From a checkpoint of a small spectrogram enhancement model.
Model: 10.8M parameters, log mel input, arch unet, norm batchnorm, activation mish, widths [96, 192, 384].
Training: adamw at rate 0.004, 18000 steps.
Data: trained on notes from a synthesiser with random patches, 78125 training examples, 14.7 epochs.
Rows from block 4 of a small spectrogram enhancement model, named by matrix and row number. Rows with one number belong to one channel. Each number is 128 + 24 x the weight over its row's rms, rounded and kept within 0 to 255. All counts start at 0. Numbers have three digits each.
After each channel's rows are labels from the 100 clips, of 14976, where the channel reaches its highest value: "responds to" is what is common among them. Only what is clearly more common there than usual is listed. The data: notes from a synthesiser with random patches.
# convs0: first 3x3 conv (model.mid.0.convs.0.weight, 384x384x3x3, each kernel summed), inputs 192-287
# convs1: second 3x3 conv (model.mid.0.convs.1.weight, 384x384x3x3, transposed, each kernel summed), outputs 192-287

convs0.17:122131077103114082116122104139129127056141114143097125117123097128189178129141148158157106118097112149128130129115115108107148141130107145124108112163128095123071091138128088130184141097099130132099109193152129115132169132145179145130118128154137161120117145128151132124140140117140092067
convs1.17:154120124150136151122100156105106136160120146165141116146133106134065091129100141120118131118161146095126145139104107152143106153113123099115136145145102150142154166126139131117052141123141136113138163089089101138086096111139117108122157122151128094154129129110132117122136094132117148157
responds to: noise; drive; gate

convs0.166:100142122140097108102124119112120122130182133134117089134125119150130115118145181097134119137133132066143132122120127112118114135120147145126102156165137128115127123129152136122189155114115141130099138163163168129136111122094135118136132129128128135122140139090153139126103085123059092095
convs1.166:151116111140131133131119133136149130140126110221123138129146060117106129116148155149135147136131139158130136157135119151118132164127144113119134127143093089142091154122130095129084147104141127112123130133087090131070149114175127129107136132150122144164120125130149116156141162096136113129
responds to: noise; gate; drive

convs0.67:127122148124119121084112130086105154168156146110139109145101120149134116131107184100124074098143138106103133126113115093123131118096113133136134152155123131132149144139146138115123135149134126106125159119133101089121067099115107098101140135111116145136139113136157136118100096143106159161
convs1.67:145143090094146105154152107153141129068092098118122148102158119132170180136186112167110143140077142151139126164152148154136138145137150129138119086106107094124070106134092088143146125131133141157116112184147148116144167130150143162151088119120142159114107135132126119120152163122163112059
responds to: filter wobble

convs0.209:108129190122106142134108175160139152188118126122120098151099166151107108164136170102131130138119111124149117107124162142087127137145150118126117184101148117119170169155130168141123077131130146131143187120132150132108119092162119097103138137132122114162156136110107146133109085137111148192
convs1.209:175093140125156114130151087137141119133126149134132134073161099110126132081152117148105127100127154129090108135165103140122130125128145127105143104138079097115101119108117142109119137139122113099129067134109116146138142148106138133113087109112131129111104090112146083122167182122161093120
responds to: pad; harmonic FM

convs0.158:100168153128112146124127153099120143179136115116122142136070133177110116178103176082137103158127119118107118110127160109142133133144132153151111183080153134140152170163105124140104086159140131153110176107139145100137092111157111105146156148143124134156098094115150159147084110110141112153
convs1.158:148098129123129086119145092164126119093126141113103110081161104100161161087169136175123128087113115137140140160156099135092147115119123113118148104139072104117093124106125126108141138105105130102111097161119104112111153145118139181110079111104108153095118134120121106104193161118154114100
responds to: swell; filter wobble; filter: high-pass

convs0.318:115165139129132155134131156080109131148127119125140146135092109167106098170115169085127116169128132123095104142132131117157129126152121143147111163074160135140130168148105114152115080168145117163109147105129127105144099148148119119150165160130132127150091087128140133154115129101138116126
convs1.318:133095129126122085112129089169135117098134141095098099088157123093172158091155129159132130084120100127169157156130108127081139109119125118124132089141081104119087112109138115103151132105101143098127095162124111117113151134123139157107080104107114154094133157132108102100160131121138111117
responds to: swell; noise

convs0.359:122154115135116117123096107137174149142100114165150138116147105140092089108124108127114111085104106127121110190131129143112117143159142131105106107111095148123130206138109174121111108144111092122076182120104125108163153098125112118103104147128128122165058091146128196142145095131085186132
convs1.359:097094112126111152104130100117113103180190139154135122091117118116124135115107114112124097131157114141145147094105149112084130104147088162113110171117111127121178066114191141112132107125140158119146066135108148114134137154112151122103124146103122111135151157103112153150111127115109077168
responds to: triangle; gate; bass register

convs0.177:098105142115120126117105157149122140156138122121135101158076174138093105158137130110109139129121108143165133147107162116100148121150167117126124165120137128116134137160117155117131079138112169149121182160100137123112131090148138126099127117121123168140140160109117187119114091130060132171
convs1.177:177104132124175127137160116118139120123106145128150149105153092103125126101150112161098117107122165124082098122173085162161104107107147141101146122141101117127094116101127101095109131147141077108143094115125105163150135142107119142108118125113111115097082093120148101132160171132133122098
responds to: harmonic FM

convs0.322:097153193119104132130124165142127141177154120142120112157065157166094099179109181110137122145118111124145115099128173114107131144149142133127123186099155119129155165165125150135119075148117157139139178117121151114129107107160120112131143142136129131149143125091140152136093094115147114173
convs1.322:174095138121153101124150102142145126104117138139120117084171090100147158088169123163108121089108140131095108156167099147113141126123136116112142094143087092119087132108116128107135146128112109098115087149120107128127156149118134154110095112110123132111099091119144079114181174121173111091
responds to: swell; high-pass

convs0.284:122093180167092121106095120157094136168151188098125082143087118117149164125118133179109130124118110131141190134160116096130125136120118117125156128162120136116138121110115141098154144150133143100102113122115094117121139070104099129128137108152160129126153146167150108101149125134175161177
convs1.284:152147128073151141145134105110143117116081078151149141097143088117130134159138107114131119148088142118087084133089115126140102129136120132120060109133130088113107104121094120136119115158141088154124102126146126132125120144160138102141113133115155115153085103122130111130095141109162101104
responds to: pluck; noise

convs0.303:123137112093126110152142095136082115084147112137103131117102119147133133121138162112168099133087113167088127129134130096118148119170119141129129112109123079143095090123102097135161092141141127171119089172096148125127149137176162135110104125144162141148123134098146110122133159086166087091
convs1.303:138120148151126152108110162120101148154154145122134105148131141158081094140097150131109134122162132101131145130113117144143103137080125099103146184148134169120177174149159157124072144121131141095154161094122111140124098111106115130130167131136096086141149140110121128116155084149109155165
responds to: gate; noise

convs0.113:083113102125110112108127133126162152153148111140142125131112171121112132138151128110108097108126091138137123137116165129093153141148153128145112153119128134132154139155118148093148123116128117170123222177120138127125138127158160112091119133140123190170124117119106251124086099121085128137
convs1.113:123125112140132139143165102130092102159136148153144158084123109147124127096136123166114149148149145158105123105162118143133103116092130133098159177114087150136151107095143119140114114115144114108134090109102122143136115138121126161124110141118079116116127126125123174156170176107100089135
responds to: triangle

convs0.185:165147132116151122115098149162140164086078109137138119124164134078136115139141115161137114122080119123148148177105139165108158135110111104123116124115123155154086151135113154140099183085101127133122151149148134085150146084143144139149124098144133163108127149122070140108177151142147152063
convs1.185:079115141128122132071100111095126094126162105114124105142097107136147113101100121082169096124161111124113103104095128104098125113163134151158080137125151175155148100100188136122159106140113119104129123088119112101129125134146112112097136149132118069132124112172123119135106085130110119141
responds to: echo

convs0.294:122156084115151158126125146120088153173115118107158131135112133146101127150130130077113116140124137125092111141092133123156120115142112128155108168124143146146142184119118116127113113179159093139129196106130136113109100126153121097112155164119117141166085079131101184150104126110120147134
convs1.294:115105121126112111127149071171114094132128154106106122061142132108156147080149131172127148107120105128170167151136114137087134108121124124105147122124065114111111095104124113116128108099112143117137074152121117130127139147118139163120069114103125153087150178123108125113164151110115090142
responds to: swell; filter wobble; filter: low-pass

convs0.314:097144177119109133129103149138128120162139113129128119148069159165099103161108145106131136147110106137152115128121170103097138124158167145115116172093137117124149157155116174136141068141113161135107171141094146106131114103166134125117124143125130137141136134113126169147121094117086129163
convs1.314:184086140132173127122150117128138130130141149118138124110165097090132133097156126162097112094136151127095113124166087150134110104093134152101146121158100108121111124108149101090113147149127091083144092123125101154137140136099118138101122125107105116094098100114146086128169158138147126113
responds to: high-pass; narrow pulse

convs0.46:133173155138107134153095132115152122140095110161122114103142081142139104115091148142144104105122128108161164193125109144114101128134128136101094137062111124111126176116108172129126110117128094135081132140111121071161098152161124148129120176126143105162103152144110120145150110101110163119
convs1.46:110107142163143154099136116134132138161203132126106116130146096123103105122133150115143106130175098145118113098130125094093118085122134176095106140159137122114163122134203115121103141147106139089147108105126123100132140105104119104103133133103109112131119112106107113124125128139159093172
responds to: gate

convs0.254:127117080115122095116132106131134104074161127138094142129147090115199180135136136156165116150106105122122119117094120097102140142119110138112115132188135120108077090133117083145171176096111136132131125175188136107158149123126161134130127110148118147082108126132158119126145144130160088076
convs1.254:173119119148140122116105150122109138124094139177115106151144079130088109118128142131128136114149146099146148163122098148130135159127131091140139103135075136168111167116128108110068141116127141113118178098078092121066126124158105118117141129155136118144105135126128109119130101129160150129
responds to: noise; drive; gate

convs0.163:086154185143078121107110138161138151129162147140097080169090142116117094138166160118149161143122105134174160124130176149118109133137102131120109141122136126142159146158140158154132102130127132128115151115113129143145144097149119136116141149136157100145171164103162157154116093149125146129
convs1.163:171109142110154120134141113127141112115121111196129131097159090117108114112136109134117153125113139116117116139121106128117112138144153092101112103151107079119090123103112133126104149126135117088116097120110091132120125142126136106106103108119125129140109108110125102134117174108186079104
responds to: resonance; high-pass

convs0.122:112151169130124107124125145089128144162139129127126121146100134159124124154071196090121097118142138100118128089119141091123127135118118148141113157126147125139155172163123152119125122156109153131121148105146135113140096103140113091157143141132132122149159112128170131134065092135112132158
convs1.122:156112126124139084137148112151137141082131132109115128099166108112166173107186132162118118108112133159110105163177121139115171120133135137132142080130097094120077126122112112122152147127115127125098112177125132112126176132127153177126095113106128165104101091112144106112178159129168124079
responds to: filter wobble; filter: high-pass

convs0.297:170136079114197148135144106105115129165132111139192136142150135167156133122177103113109127120134187113083102145130138132159121102150168160119124134098116144129152142119116097120155103194153087133154164114155158126137150117152115120145123135098118085162089057114139157134122119118132101124
convs1.297:082100120125073116135119129157113142156127142150105126108108144099113117121109136155101139111102083133178193149089144137077142132114096104108156154127109092110143113136116141116106133077110161106135084158115103143117119129109148125107115118132113160123184191082116141137120132138076110161
responds to: bass register; inharmonic FM

convs0.201:126132076133134110120115116133138102101174125156119144133148091113193130121138125157176115133134134117127110111092111094115127099121130143100106144189137132086103100136128087145199178106097117114106132160192132114157125118092159144146128109112103134096116128133180124140132126141124090091
convs1.201:140120114144118102123108148122124137110105125210118114147133080126093122124118137133129140114136129112153146165109124162121130176152133098153132084139088127168086152118120115112075145095125147121123157119082099130057127116170111113112141125176136139159114136129132134127107124122139136108
responds to: drive; noise; pad

convs0.252:102134175112112127129104149148120126156146123124127100155066168158106096155121157113129143148113115135160138115120171113107141125154169142108124164115135113124143137149130151135128073156110171130123161132102149111131119095158127119118128139125141129133152150100138159149115093120095113162
convs1.252:203096133139182126128151125126150137120119140140144131105178094095115129106168127160095116098120156124092109139173091154148123126105139128102145104153105094121093140117126099099099156146127095092135102123124106147139148138108120130102124118117117118116089089107156072125166171134162129099
responds to: high-pass; harmonic FM

convs0.295:179144081121202158143139110097111116174118113143206147141143125157134119121162117113114129111147194110097113160123131141166119109144151172130117129100106146144153148121127101109142108195152094147139166110134152130147126139160112106140121147111117098177090071135132156143118123118121123145
convs1.295:073086119135078101130118113160116143146138147118098125116109148099126113121115134147105137107116077134181188128109148128072143108118096127106155130129102099105128096143132119108117125082100162105134082153123118132120128112104148130107107117113118167097181185089108151131120126142084102164
responds to: bass register; inharmonic FM

convs0.238:109111087127137136114121135115152150134110115117144134136137133143110156118150094126096167112150113118124096124130143122107118141132168113126112125108135128089116120128095125105141132113115148138115105166152134149109174103109093130104131065139118150122130153139108136094113100141055119128
convs1.238:103134147117107136130151121111091112108110165129131136136095113129160130127123134123161125141116152121104107138151110152153137115129167136161146109122124154173093089097153083129170114109139076152119112153120111155105097136140116125124131167146102164158122123159125169153130123126025109093
responds to: saw

convs0.167:090125139114112104133096149141125132138140121124140102140079156144113129146121132115111157127115111139178146168114158124096148125155160136116109147117130117115120152154113164111134087138113165152106159177093126117115126110154156125100117152124136181143142183136105186135116099120058135157
convs1.167:174109133145179151133154118106127125145139153113155148112147087110113107107141116142109116125145155129086097108160080149161091099097147165099137132152110129128121118101159089104097132160139078109154099095129107157146123125102102119115134131120112106096082092120142109133148155127127121128
responds to: harmonic FM

convs0.379:137116176113130123135135121142141199114132113120112123138146145108104089116175080127135134104091091147139122106151146176116117138117126143136127113125121144161145147158146160105104158116137149130149162123122135151127184086115120153156121102136133108125116107083094179114135134159119155092
convs1.379:107116159087099143119135111106103079143111109158141123080102124127133129111088086098141133126112129106126132127094116123103117138128113091130112180095124122145168100068115192137151097104139120106111086118092106159134107176138146112103096129125122104151148141148109134138107123103114093143
responds to: echo; inharmonic FM; oscillator: harmonic FM

convs0.341:098129156113112118119109147147121133146145119121130100152060160150107105155134146094119149134118113137166140131114168131096149120145171143117122161126134112131129128147122143121140087137104168151110161173110145119130122101157153118101122132122138166141142157106128168145105094127059124159
convs1.341:182099125152168136132151125123131133134126139155144136116162083104115127103161142165097124111142161135087106135174086160157116132089146128110151115152095109135104146113143090104097154136139091093135111117109102139117135124122115137099134133132098118125087088120162085140172170127131130110
responds to: high-pass; harmonic FM

convs0.117:109124179146089117110128139175144131111146141131094106168132120102117102142171115143141161147117111141158159126137142170110112138132097129128116128133133135155160137139138149156126132124135149123130138108123097163151155105130112141149141121143157081116155168099130137133150131168166135113
convs1.117:163114160091150112114139109118128107089106110169129115101151109119125119113121097107130138117097132097123106129099101115111106132152139084116093102142118104127089112088110137124128135128128103091114100110117093137128115152124135097108101113124136106133101107129114113124091151107196086088
responds to: narrow pulse

convs0.338:128133128116115118123100125149161173135123102151120121117157142125070088106154088129117105086087077123147124170124156146102136138144139123128115110115116149133141189144110177102100140120111117119105190121104136113124167084116134131099111107130128125164078085118095217122118105130082187130
convs1.338:102120126124108164107152104097095088183148142141151135073106123134118132116093093109127110144155132126128136100111138114104133113138095142107118196098109157124208076093164176134133087123145134133137073125105147141146123180112142124123115153108119096135151148114114161151117131112098084168
responds to: triangle

convs0.87:159118145124163139080102137131108166104086098136142142151159117083100069142126101150141115134125134116132128155115145169139162133092108102123117124113113167157090160154113177146087153092097134145123150127138115086155116089118118121145138064125135159110116103122087138094160131173153167082
convs1.87:095122126106124130105114100122119088109147127092121120128103131126189151107118117115159107129129135136148130122116135101117153108153133150158106140104147176143126078090168128127195097143132117138131108134141123098153142156140124149119109143114140108102132148186117129131123091116113124114
responds to: echo

convs0.100:096101129118119134108099145153135141139137123130141103136100166123082099131144093118110151128119105149180135182092155143108164127149147113133122147120138149129121143155116169111127097133113175159121156170105129144106152099146142117106121110125131186124139174108107188115112103133047139164
convs1.100:163123131115174153131164111099139106136095147119159154115141100108136125113128102138115115122129167115084092107159078155170095099121152152106135137128112154132116096086152097106119116146147052124150095108142109167166115140112111126124119143111109102095079095140132117144133159126112119114
responds to: harmonic FM

convs0.71:151142157106160152152146118135152127149117099142147144122166164124093104117187079160123094107100131133113105116160148160150090120156151147113121129094120147125169166128134164097101112142146115121135176104100175135129189095131113150136101124116140089142090111092098173129162143135123126119
convs1.71:082121163104072135111149108107079105155127135123109120085085153132136130117098104102143134129128094113129146125115137114090136121109094110120144184078118114137187102095134190136141084087121138109120076128104116160136097173119135110114095142118113127124168144127093152141115130118097097168
responds to: inharmonic FM; harmonic FM

convs0.258:125141108109136128173138107136123132117121108165125144115131145155131105121188143146140092119100120165107133177139151131127142099166124125141132115078115106155123126119092119122158071159162100173083166167082132120117161129182164151118097134113155138190112124115129188129135131105111119103
convs1.258:113108143145108155105132131128105136179157154126135119101131132142084101125086126130099139125159113103139151107102118125109105110095103119067137178143111154092199135145160168127075131114125140091151104099128117143144098140076135116126136133114091104116158151080119138131143107148091117180
responds to: triangle

convs0.250:156086115171130109075126120135122152151146173085133090126111119140121132118151173139122088103153101114109132145165103106115124136096137127155162118172112135136128120123115109086123149096121092109091136151134100100115134102106120127090124109133121143113117136157149139090131119133140164149
convs1.250:104154120083103122148130097120115107109113064142130141088111119160138148154135092120139160165089110116113111126095170131135113143135132115143089115111118081125111084152097129157143099112140156148126091147127146126124129137159146117154105135137119138156127118133103136134111138094112087106
responds to: pluck; bass register

convs0.207:111162105124133159117129146093101140167127120094143141136086116165123125161120161079121112163130143123096106145112132114167135125148131148161114172098155137152135166136115100147117105176142119156122168114149122101124088118159126094144161151130122140157090074127139160147090125083120109135
convs1.207:129101129123114083119141091172127114094113135110104110079156124105163157089159130176126139092105097131171162163142107138084145118120130105121145104134075109122083110108120120111138125090103141109122096166119109119113154142122134175111079107111106159092137166126112114101176150120133114107
responds to: swell; tremolo; filter wobble

convs0.353:104130158124100164103113145180107160139154130115138114119117149100092061122126063142083131121083112121173154165092163151111157122146108089125117136124137157143145165148138204155109137141137182136132138141113132145100147075108133126127125092134142162100153140089099167100122109150099160143
convs1.353:154120131075174166121143100101165085143106127129162141111152095099164156130124101106144108133120160119087087115108085137144116109162130154129083143113133152135120069071152120114145092162146062145152086120159121144161122157143123108133108142105144099127091102151116113137101140109134101126
responds to: pluck

convs0.312:121136083129135113098121125139102173155144118118146107133143152155094131135139075093088130102131104125086106164086163130107121127153139121171118138140128167132158168144123151109125140153122115115130204112100129136100124111150117098090128139136130156148097052136107222113098133149110185141
convs1.312:124125106097134155146173079153103092160099171114136153068130131090162139099126122161118127127097146126153159127127109135119125100137088140092141161116078133113145074087113102130127095136145124158151067138144123126153121167113138149144080127087153134086150182102116145139137153119101090155
responds to: triangle; low-pass

convs0.14:088120113131114106113126149145150151146135122109144103137104183108132158152153143119114096116140103150146152143102152144094159134144135108154112161132131123123139116144121119104138125102135125195136222187136137126115114146172180122097129139142137209160138140148112235126078101123121133139
convs1.14:139123106156147130145163099148088115150136148134134157099138101152108108096153130173098150142161141154098114100171104150143101108089142140096159154151074146130131122125138099134093134123140117103136105105109114123138120120108127171132120138121082118093093106108131151146179182129129104136
responds to: triangle; square

convs0.89:135120103130145137101124148102093157153132132109153113134108126161111118142122158084108106118156136119074110130101108115138119116107115127147117151147147145137138167131126132118142126158130109123137163101123118104114076122133105106100153124116111147150114075148118152111109107135106172141
convs1.89:118130113105130098138144092161141109094107133097121135086152131123187174112159119166128139125089127138168153154136137139114141121135130125131126091112089118124074083132102099131156116124126154147128097169156142113146156123137144167139083118109136163089135163132123138115154148124140109103
responds to: pad; filter wobble

convs0.364:096110140118115126119114160153129134159134117109135098151083176140103119165144138113101120129125107151170128142111170117094156124149157116139118171120135129118130129163109135114134086134116157172124201171112143122109126098165151126098128117122124187149131146116113199120110094125073132172
convs1.364:168108119130165126137162109129126115128107144130148144100149095113124122098157111169096127112126159132085102115180086162153104106103146136101152133145093130131109116105126105104111134137137088103136097113119107152149132141101120156115115127111099116088083093118146113133171175127129117106
responds to: pad; triangle; square

convs0.92:091100147115112134115099155149124133153136117124136105148084168128096103147135112113110139130118103150176127166103155124098163121151155110133120165120135140124133140155119167111127092126112164153121177168098130133112136095150149120097123118121122183122136157111107192121115092139060140173
convs1.92:174114130124176138137165111116140111135107148119160157101149102107126121104141102153100126113125166125086098109169088157165099101114149156097141133136108132122105102099138101099111123154142075118155089107138117168162130147096115135121116130107114108087085099124146110139152168127129119107
responds to: harmonic FM

convs0.306:092127114115112094129116138129136140116144116136137118144090150154112132153152135116112164128120116142167130172122155129106146141132177144124115136130130105124098120168106124109153105128110154174099153201118144129118148112152169121104121128136123207150140173121126181126100115130031109129
convs1.306:158115127153159142124142130114110123143125146157145140120140083121110110108137140152119120127156155131078103120160079158159092124090148132119149136147100137150119139100156086110096139126147078098132119099099099144116108114132107132104145143140087111131082093130151117141162151122097130125
responds to: harmonic FM

convs0.93:131166118112117103138118114122152145095128106151116105108147102149154134140155145117169115122103122113133125165127133127111135132160128141119088124107114109141092144135127146139162139115133095155077136197124145093148145161150164148123105171137148149141116144115118154145142119115118119066
convs1.93:120120133170133174103115128120112124178181138173118110126129089143082106114104154123143119140184123130125129129113116116126095134098127132100121175135107152128186163121193141129069125128134141105143124095099113097107110107141117113111147143138110091162131125122115118137143112112115110181
responds to: gate; triangle

convs0.243:109145199121114139133118156123127129176146114140122112148070151167105107172098160108146126141117121109135098096132170100098131130160158143123113178097147120127168173163123172141135071144113157129123170121118156113125106110160109098132132143126128122148138107100144143138087096121124118177
convs1.243:185090138119164107130145107143147133116129147127119123092176097093142154089174125165108117091111148137102118151177099144119142116113131132114150104148092085116092121112118116102132144140121110097123086149119110136130162143109139156110100112106124139104107100111146079117183168129172117101
responds to: high-pass

convs0.268:121136072125116102115111109129130107088170126146102135142142081111204144128139135142171103145121114114128113124084118096110134111122118138096107138195132121094093096135118084144187183100101130123111136174191131103153135112108157128134127103125112142087122121123170112132137120132126082076
convs1.268:164121104149139122129115147135124137130097134200121114145149084123083114121126143142125149118149144107152153161119107165129134176140138093135143096138076134161103164117129111114060145104133145118133163119087097131066132120168113117119138128167133133159108141117132118127125125122147138127
responds to: noise; drive

convs0.196:120099086138125098121138115147141100099164141156104141138142085098206150125139138165166121133128125123133131117106104098107123110126112131101117138187138123098083091136123088135192169094102134092115114145186132119168139127090152142140129090116098116101124146139196103126148135141117091103
convs1.196:147126113141121104126108153122122152097091117189112115156137081122098114130122134121137143113130132105146135167108126150125134166140129103161119069143093106171083163122116108115078150111122139122117169116082101134058133122172110102115141128172140140152102123128138109125103119134151151098
responds to: drive; noise; pad

convs0.50:128178150135111136111084138144166142110097115183127135097139100119105079122092131177127109109087118115157134190128135149096128145134109108095095124075115142123111210133116203145092122095095123142069147145109129076157110086150124136143113134140135140144113155126101151127147123113096147093
convs1.50:110102150127143153083116105123146103146185117129116109120138096119157144103133147101161111126167112148109101102116121099092118089142131172124084147137145141133144093103200122112154110146120113102146096115128115096130139128144130106098119145102112098134114107146109113139117120118139093163
responds to: gate; triangle

convs0.174:104160202120113145146115180134132155183117117130118106147084156163098106185110180104145106150125113124133112095127169118102135132135132122136112193090161119128163173164122156141109073146121140137122181110128154110113103111164120103122150148135123125165140115110128143138089085120138137176
convs1.174:166098136128149098123147090152135120111136147113112124077167093105144156083171125160112121095125138137098109150169101133111143114124134133112147102139079101109096127112122130110133137132113117104112080151119111115132155148109143160118087111102126140101098090115139087111188174125172103105
responds to: swell; high-pass

convs0.311:112160193120122129124117144118123102171141121135133109139065157167119126148089173106150125132129130102130108091123166083114124131168153154116117168102140125128171161148132156137139081159119157117127160110126154102134093110163106096137132157127131116140154107105152134151080095107138110165
convs1.311:181098129132159102134145120145148150109128133127121127098169092097138151102179137170099119096109140145100115161178104143121147119111136130109145095146104069118078136120106102106128154139112112099113098152120115130125169137115135156109113105107120147113103097103154073115180172134176128096
responds to: high-pass; resonance

convs0.54:128108122124126138118097122143121081161112128154151083112109140134129080097122121131133118111147101132132134217137145136083159125147131082161134147079107123133165168083127182099122110096141123105070146123069137118104116127154107143064113089118125136184122109131150136106130103115116157200
convs1.54:130142126129142130148133139131130146132124158067142154145144130132101095153092125118102134137140149105136127101109125109151133052155129158071111087134140156082128108165138109141085139173128119153157131115169124123165125129051137109160144127074140137069124131062119117119109111171130133122
responds to: drive; gate; noise

convs0.374:130088109124138122109105102122133076146105129147153078097111141153143099088122152129139117107157120141148150201134143135101170134155131086173139122106104119145144131088128143089140103098138123113069132137084139108105118150143129141059111106133112141180124115146165136108107120088145133182
convs1.374:123151130139126125149127147130117151121123144078130152155138111143086086155092130123102137148140144112128125111114129109156132054144135149065116098136144152086125130174129103151071146161125124145140150100161106116158123114052127115161153131080126137074112120053116125125126108172138138121
responds to: drive; noise

convs0.328:098130196120107138125112165153130135178139120124123096152078173146101096163129147116135122134120108129159130117120173126096145126155160129120115182117139123125160162154126182134130072140111163143137183130109147124121126099156122104109126132118135133140153146106118165131106089137122136190
convs1.328:182096137125169121133155101130141122128114145134135136083165093109129132090155117160096124101120156128092109134179095147136118116110146133097148122139089100117097120110117121101111133144127100098135078123121110147148146149101129138113103116108119118100098094109147079124168179128164109106
responds to: high-pass; oscillator: narrow pulse

convs0.140:150156118124147118110079118120139159110099096154155150116172107103084074112095130148125123117099129093124129176108149156119143141115109113113093109115107154140105203153114192155084150093077122142091150130122122085168113078126113109139125101134139149129125126119097163110131114159127188093
convs1.140:093123128128125146102138096124121085139167124102116125118119128130178159107140119115164103136157131157134118115137146107110153096152124166142104150105137170141159080091197123133184094143133123135136110138128148094145151147143126152119105158105129111113128126170107137141140108116129103147
responds to: harmonic FM; inharmonic FM

convs0.81:149133145117144135083106138163148185094112103142126109128155145086103103126159099158119123107089100122147131189103146166104157146117129096143120120124124151165122155153126178133101176088095147140112142148130138105133172088133131133137120080144123164117132133114082162099149143160124146071
convs1.81:093119154096120145090122101097109074135131107125145116121099119129165140105099099092159103133134130124103096099103120116110112110149113140153090162120139179152147079077161135121175095127142090114127105105122117119134119155145125129111122160122111074128118120177115137152110107112098110132
responds to: echo